{"model": "class-conditioned image diffusion model", "dataset": "simulated stained blood smears", "train_examples": 195000, "image_size": 32, "horizontal_flip": true, "conditioning": "class", "arch": "uvit", "objective": "edm", "cond_dim": 128, "targets": ["small cells"], "num_classes": 7, "cond_dropout": 0.1, "norm": "rmsnorm", "norm_position": "pre", "activation": "gelu", "mlp_ratio": 4, "head_dim": 64, "fused_qkv": false, "qk_norm": false, "parallel_block": false, "dropout": 0.05, "inner_norm": false, "patch_size": [4, 4], "layers": 6, "width": 256, "positions": "learned", "init": "lecun_normal", "residual_init": "none", "optimizer": "adamw", "lr": 0.0011, "beta1": 0.9, "beta2": 0.999, "eps": 1e-08, "grad_clip": 3.0, "steps": 28700, "batch_size": 256, "epochs": 37.7, "lr_schedule": "cosine", "final_lr_fraction": 0, "warmup_steps": 570, "weight_decay": 0.04}
Rows from block 2 of a small class-conditioned image diffusion model, named by matrix and row number. Rows with one number belong to one neuron. Each number is 128 + 32 x the weight over its row's rms, rounded and kept within 0 to 255. All counts start at 0. Numbers have three digits each.
After each neuron's rows are labels from the 100 images, of 14848 (inputs lightly noised), where the neuron reaches its highest value: "top examples" is what is common among them. Only what is clearly more common there than usual is listed. The data: simulated stained blood smears.
# fc1: MLP up (model.blocks.2.mlp.fc1.weight, 1024x256), inputs 0-127
# fc2: MLP down (model.blocks.2.mlp.fc2.weight, 256x1024, transposed), outputs 0-127

fc1.682:127116124115119143136152105143132115191141104104187042146122110165112117105152088162089122172091086108106161103150174169085169102068121109104127125145122117159146123148116145138165089096126149151168116133045123102129098177106167129178155174138094084130159139107151123096175211150132147138059093136117144148159124109116116201102136126134139136140131152101124124162153185159112101088127
fc2.682:113130121103105079140073117153103163099121197127077148168070130086203095130139126111131162155091127092101112150094068157178141087111148183122127105144158089111147104166118103135093158131085120139164118097180154129096155126154147122198120112117054140113087176110154095117092063136080135106159127091137099142106132103124144139121171172160080126156161064111119128180139059104095166146166
top examples: ovals

fc1.450:119156115128115115135182148161158154165124118162109123075125105115105147167153122115139123072115100160058136202119137155106136177126107137157139109095142141111149119134171110147151098130169143123089192175156103089121104141071105134095114154132121107147092151167146112132175160133099199117120155181094148077062105133090104076165144125200131234133082092091162171174151127154182128161173
fc2.450:086179144083167145136128166058136099140149142131080161142112141062134130132125121135112104119151125099158133095145112135060144161117105187102141116190103180097144137121114120135123154164143177140137150151122206136164140153106125051136121123107121161136081154149111101068124159145146176152113117102161092092162149088151141090123160142119085134155144134123152169118137137170149123144156
top examples: crowded; ovals; crescents

fc1.750:090139182138122144049130156138127139145098125147140137107155147156117116165137085136081117145114122076139141163103122147097102138189141101137136116094150127057113146110125170139122027113126144104085124125182127067135139113069152123138149134087127067138084122122132105134228164127176139081162117186134121099116201143136192173105022092148112128171117090110120102138136098148110140146167
fc2.750:122138075101111073137130129108150143186128122098150171124111099118109158125138149092191101146095112103133119152146128109148098119076166160105093173113123147163153117121110106132089201140149137098144111154138125134086184110183128097123118136076110199101132125106160154095096097204135119107146123125121173170144056123108135107126187094118131143076069130100054117094069206107111164049089
top examples: ovals

fc1.516:104161129103141102143114102089102145215163135085162097091099128107159147178183141118138107104093166147139041153117127169090154134141149083099102079143117041139091091087139141094197153100120176118135161131107088088136113084164188110119143183164137170144078138173105138154101136186112121065159177131077163097160190104156131164100169159122175127142170136163067144132152143120154163061125
fc2.516:152120140138118155084118158088101176098095151099109130136187160104132180166154137145077143172138182128134146098113096135128107085158062139183140204125159093121169113102195120223102125106140203162138098130159175154103126104152134170099117164109178139156199134083157137116150044130167083169102119126107079140078125135104066105185130150151079135135099126102142138196068155129139125141063
top examples: ovals; band-shaped nucleus

fc1.275:159175152121086079105111078165120156125128103165169086115107120204089113169203126164160102082174116163114147198071106110151158109061155080112192137180175118155112173149135120139170053076122144084117092130109111150096127160110157144117132148175116115115098104131140126166143131091141157177177069109101168106127149165104110138101131107131131177073160143157072145117163070138155115149162
fc2.275:149117099103171109147093047072101118061129140159127152198110122047189146157132095139147100175128098170085098154155117144113162131082077141094142135142094110100150091107119137183142102097115128148136157150094125117121190138125180157176145077115126077137115122142158099183170105084137084097113126090125139180090116078137122130097122157125090172149193125063076115132125144107133078125093
top examples: ovals

fc1.287:140141135078145141111111149138158119194140094125134110157113138150110161116181095146180088168078121084135070128106106210101136147184153100145173177134094071126156091131111110134183095104107142127173082092124113097113086132117186158121128108139116143105124140106067108051157107149109096088110104131108148137161144140130090056153155104147104149159165193141117141164176088128113121161123
fc2.287:181150100119067067110138136114169096143119114112151135152157160115145086098198158166188135137161130118059135149132108194126121063100105162157085095067137088186114154122121169149142170116082125137208130147082130071191105092102109100114132121151151157096082158112142128125145130166110098128081134126135125120102143064161119185095110138177142118139088084113141113153124152125146161145100
top examples: two lobes with orange grains

fc1.582:095162132100100126128140092104181163133028107157083082070080104112067100168134104158156130078109126206120127152121134140156115146120113079081096132160141101167111164122111168115115076131146124164099114143129115103062165134119169105144121161191118098167121115097092113149166138159139144116172130146135173122115093141147127114172188136147096175139144095091094151172135151166103096069100
fc2.582:110174165155148113098123123117130114197165093155134102138161112159089146157160095183109196119125143137134142160112175114160097128110121130162156141123143132154191082161170173161145106154112128098103084124091164122029073115142144170148124145146118056128080101151131154192112163114129164103099108103180133180101148197130146103145110056132134096108083103094076090169137116067131173113172
top examples: target cells

fc1.290:125182129197155090148121097171097152179123142133151106118108172172115181130209120131130110087182162076120094156139149134173116095067144140149133121160112113165136155172141099110133103111165151115098098103084154118125112185152146142153154140132100080112055138066187090134145151115118161152056106143078101086139108175153046132123124119151099166139104059120079182154135160148105105101132
fc2.290:147099137097147127047112144042118128103070160084128164144111098136136104189152128099086148139069188094160067103056098155200111140102191119129121136152190088098167120116116166105123092099133107102109123137127141139119120131150133189184125101161159117162134133072163122110156106083110075097081137146108112161141153124104073125080150152123119111131127050087113111131166130175125098111095
top examples: ovals

fc1.159:129035127107150176168154078165116114135092103136088121103120191181104132154135146130146124126144112124142158125150152066213130145115109117127140179095156107174100147129120114135142119146077135098105144076143202055093087146149165144194170100086116122097084076127164123106122127093155158195155176131116105080122095169143095099116108095171140177113126097121101110103130132126173162038123
fc2.159:133199067164105066142160110076131169147126119073107153127150087147109096094090102117120155101122131139124159128102137153136124136116161184094135100132095112111142098118073140060151142081187124148130137192130117123166153141130106090042066154159157120153111107153086108176203122130129119078103094109122161098106123024131154155168183134104161139096163170131125155136168147193075124152132
top examples: crowded; crescents

fc1.460:078176151116132072117099160135187111154074135124094167054114177133064142136147133154168115057102084100139057127096168154150084136106153132138073191186148086163092196147171163051150119139110127085158127146121164115095195105144156125112123163195158088189099149124102174144152151158135104137114144139128091114064112138159140162156129114163127131156192105091073140129103128157123102105170
fc2.460:130180129149133131122089166161132136120112131125112109112122126102121160126138105126131143149120146146160086120091123165151145133139152130154166129125127255142141073145142150121073098127160103120079094145137193095115078132113162151132155168111117075134142058115162110191130124141116139149093101119117136147143091176067135095167127089088113113178079049159137105197069112104095134119103
top examples: target cells

fc1.299:122181136091085132143132085093096183121093103177162088095130110124138111128144125150206158056147109182150127174154118136099127132135178097070105103138128092161083122147098219172133113090084128164156123127133103105094104114130134094117129144144103160201144163138160133146108180112122210107166109138122180119114115126120184117172117051164064157106133188113110183163153145128155154089209
fc2.299:157187195164120089122137113142067149153153133102148120156153099169130182095133171168116201126158101114125108123082151136139113162106133118126155087136128142169126112143210143167114067110120139117123078145144136131093096101135140155204140151141164113125098116117086141162070153096085129099150073163141113160134105144107091157152131108147099099135164083094108147190142122098108107149151
top examples: target cells

fc1.713:146149155111123138131073110103154117160129164141127151079128093133095088174169058089124154140130148124128147198126164156095071105116144094108138138144137092137123174154065090027121134091174117115093115098139154142106174168125176144094100176164135105196143102117128145122147129133125148214112123114114111096144122150100166083154165117101111145149140154103105087151090174171140172145085
fc2.713:151128154097082111030109082129114167110111101133117137168163091128173104103152137105122132059064125140113115187134122102100138116112131138068140141102124180132134049156132136159102089072156138131095171149174151150095127108086154104136242094122137133139056172129129138147076131155125143111171114165164115155090187160109139131109097125116098113170124113169126179146107100107133100096136
top examples: crowded; spiky cells

fc1.75:141141113110158136124160153106113130124075110103138115107095114220127154149143100132077105096166157083134124121109178128128087077095099118114124107068182090113089143166082182057126081146126182131080109163148076140088059147151101117055141174138115112126140157212169122113149166108133143124148165133139156110110076168132091125134074170200104166165113131115128154148168083125132084133118
fc2.75:099202085108117126113173182107115125153140087088109100101134112110137136151092103132135118195107102091134114122124082165140131127143101173101160113096124156157089115103167087122076130128150124107124171138096167112110116167170117084225077093121095130065097149088120118095122143125125214081091142115096183205149089132135150149128176082121108119080164136141058091156098093150132120133186
top examples: crowded; dark grains; discs

fc1.268:150106145116114117089114127115183122178112058100145088156094145140113110120154150118173070137049144081143075135103127189118156132133197138128150155070132095154147092127115119151158105152112144144136069080131098105131073147145191137118107083136115135077091122137059144089158092130096112076104123167086159134135098143092091102125178119145123137145153214131129195167161115110102156124111
fc2.268:206134111126090081045084197134157121149146134129151158113186150144147134149146114173128106164095117157116132179160177169178168069161088151087062075102140081134149139162164122159153186101067158100223149184126166129190179106076118100170161153123146115078107156114119126110146145143130126090114181143190152120114113083141087140095080085179120165145098091143103110117139119139151129143111
top examples: two lobes with orange grains

fc1.184:120113106091143160155090038158122154123197137130150155118097119165156121154155106101141121187123097087158157145125120124136107170152137102109199186169183052129083103170117129135179113110155136145078148136084131146133151135111143129122117152116170143169179084086111074079155115139098129159165145082129142143125063131107139082227108171092142143148218132131108052139107121134122151141075
fc2.184:153126126148147129143141192101167119127096147093125158106132100053131126119109145104141146085084134133130095177162124183161096149127167123131074072175101137188164150119154071107073144113104059106142103148163115130146156132152158155135130175095111102130080174098124135101122087132127140064158148173136144062116118094151058155102076140151125144128133171157115212126120156183138155148152
top examples: two lobes with orange grains

fc1.43:165149125112157162091112114166089162084138146160108127114084125139095109152169151114129113165119202174140090165145176124150132151114124122062097128080119098144091089133105150138149104116124143086148139145128125129101080145128149110172139172148061056188067104133126088162080178117140150197206140133172142115033113138161165139075079135120134160190083166124135117113164117119124102117169
fc2.43:176100216144107123098093180165169134160177121105100157140193166167089119132144101186119126079108163094146127108104148072146192106104109087136155139137111101150173144154218115136143069121108156132162111099093142144109146196128107160141067112080153135141107098151122130106103127146084155118169115116088115172143203145128103126126128135142103116146112111103080099225088143154126086129109
top examples: crowded; crescents

fc1.527:112111100097118169175119087110148120146140111143188122107128142190116144120167090176106099212152137093107133119099119171096133114147115127140140128103157114111095220184095080102156124167160151178157119098124132115139161115056132102117163105095110139149094127084165104133188127126174184163104121175082124103140081136133123124167122110171154151106156108171119105110090189131110098139118
fc2.527:147147195169102106073100175095114155123096144128067155100087116143111107138107168104154126099077146150153164120104150128118138102107150094092124158137079112204167123105140078103065122144084148077135124160120102156120107102195127096101040143136124123132125150119106134103107096143147116116174141102139170118080234132189151150102141169141121121132110193098116139148192121170141143151156
top examples: ovals; crescents

fc1.491:071073074139154104116157144091170114119107118131156071065093107174145125157154166130131111105149191149098082097098106122095116161145070036073109114087194095177141139156125095096157119135126129104085152125138104099157134087136161055085122163127097154176101131141160141138133086077160155138129129161097148128143128155078160148088099130159162164170158118121161068112184095125139149093112
fc2.491:119151107095135153161133154119049171105141109153105103157109124155149163135092114131114150197092200054105131110098155157162114090113076142139131073087105119126133127125197136126073094122153157080111123104186128159151089142132132101153079155067133118123129149113159150151132082134160142103169085122110148160131166086074067128133132176154095085116102142132126140234106168090121181117129
top examples: crowded; discs

fc1.223:147120119131113092100186059165176096199113136132143141105105148191138139151141128150120106116146145118091120152059141138166121138060165108177100104154134128160129156223149133087147169132109197145098082129114141096188113137132105104085159097157089111111158122100156098083133118187109163127122186173096150137137093166137146170173072135137084127203149162160130131106161143142065106071086
fc2.223:125159063107174058127068114170121097127123118122139095107156111137146159156122157094159216143166104137158126130109141106111103117092129101167128111076154156090150094136133173150107138100159106132156144129129139154160157104110138140205112149161132108173093151137166089096148122117143110134156142108130063191082163185104073178129131118138137085133144103154177126131139079113140157179142
top examples: crowded; target cells; discs

fc1.566:132151115071172149146117099175173179149179060149169113114169128121093136110144108127100116159161110126167145063147139129134084158129146096116154109170159097139111114164123170146152123125136075100079137126118121067121142094124173121135117165125106147112089147064111043114180104178145101130102120122089134111149157170155188095184108229143128113157171097115135155126203096142129150170175
fc2.566:109181107183130172143141115168145161129146173123096105141093104142099139164151120127132099144089123114170119105169089091139100177131155114078133174175102126057113109113138144137140100152158122097065120073127165204095174143121188061170142119179144087132158117129167099123118114152153112103152114121081096108145134115128097112102112168039104071096083116187152120144104125134131130088139
top examples: two lobes with orange grains

fc1.126:122206201113168144130137088165129124131095108144105103076115123099087076115114174190139101092092163159164135137137108125120108136094151114125129122116074093136076135149135169151128078151133121083098107135107125078143128084160184126162090107161130058197137159106103102146108184109148168175166122122113204112117072129134199181082129148115125140166140152126088130153139088136094111099153
fc2.126:142161202099134154108113132149098156165121118107146122147200095147104114125155113202079125108109154149090127164112124105150155125092131104101137168153167104149123074165174137170095067151151170119148125106108113160052063165108115199110162124121156046157121088135107120095094132121103167116102073102097179168094183146114082115106152106072131099116035077056121111206141143124180105115104
top examples: target cells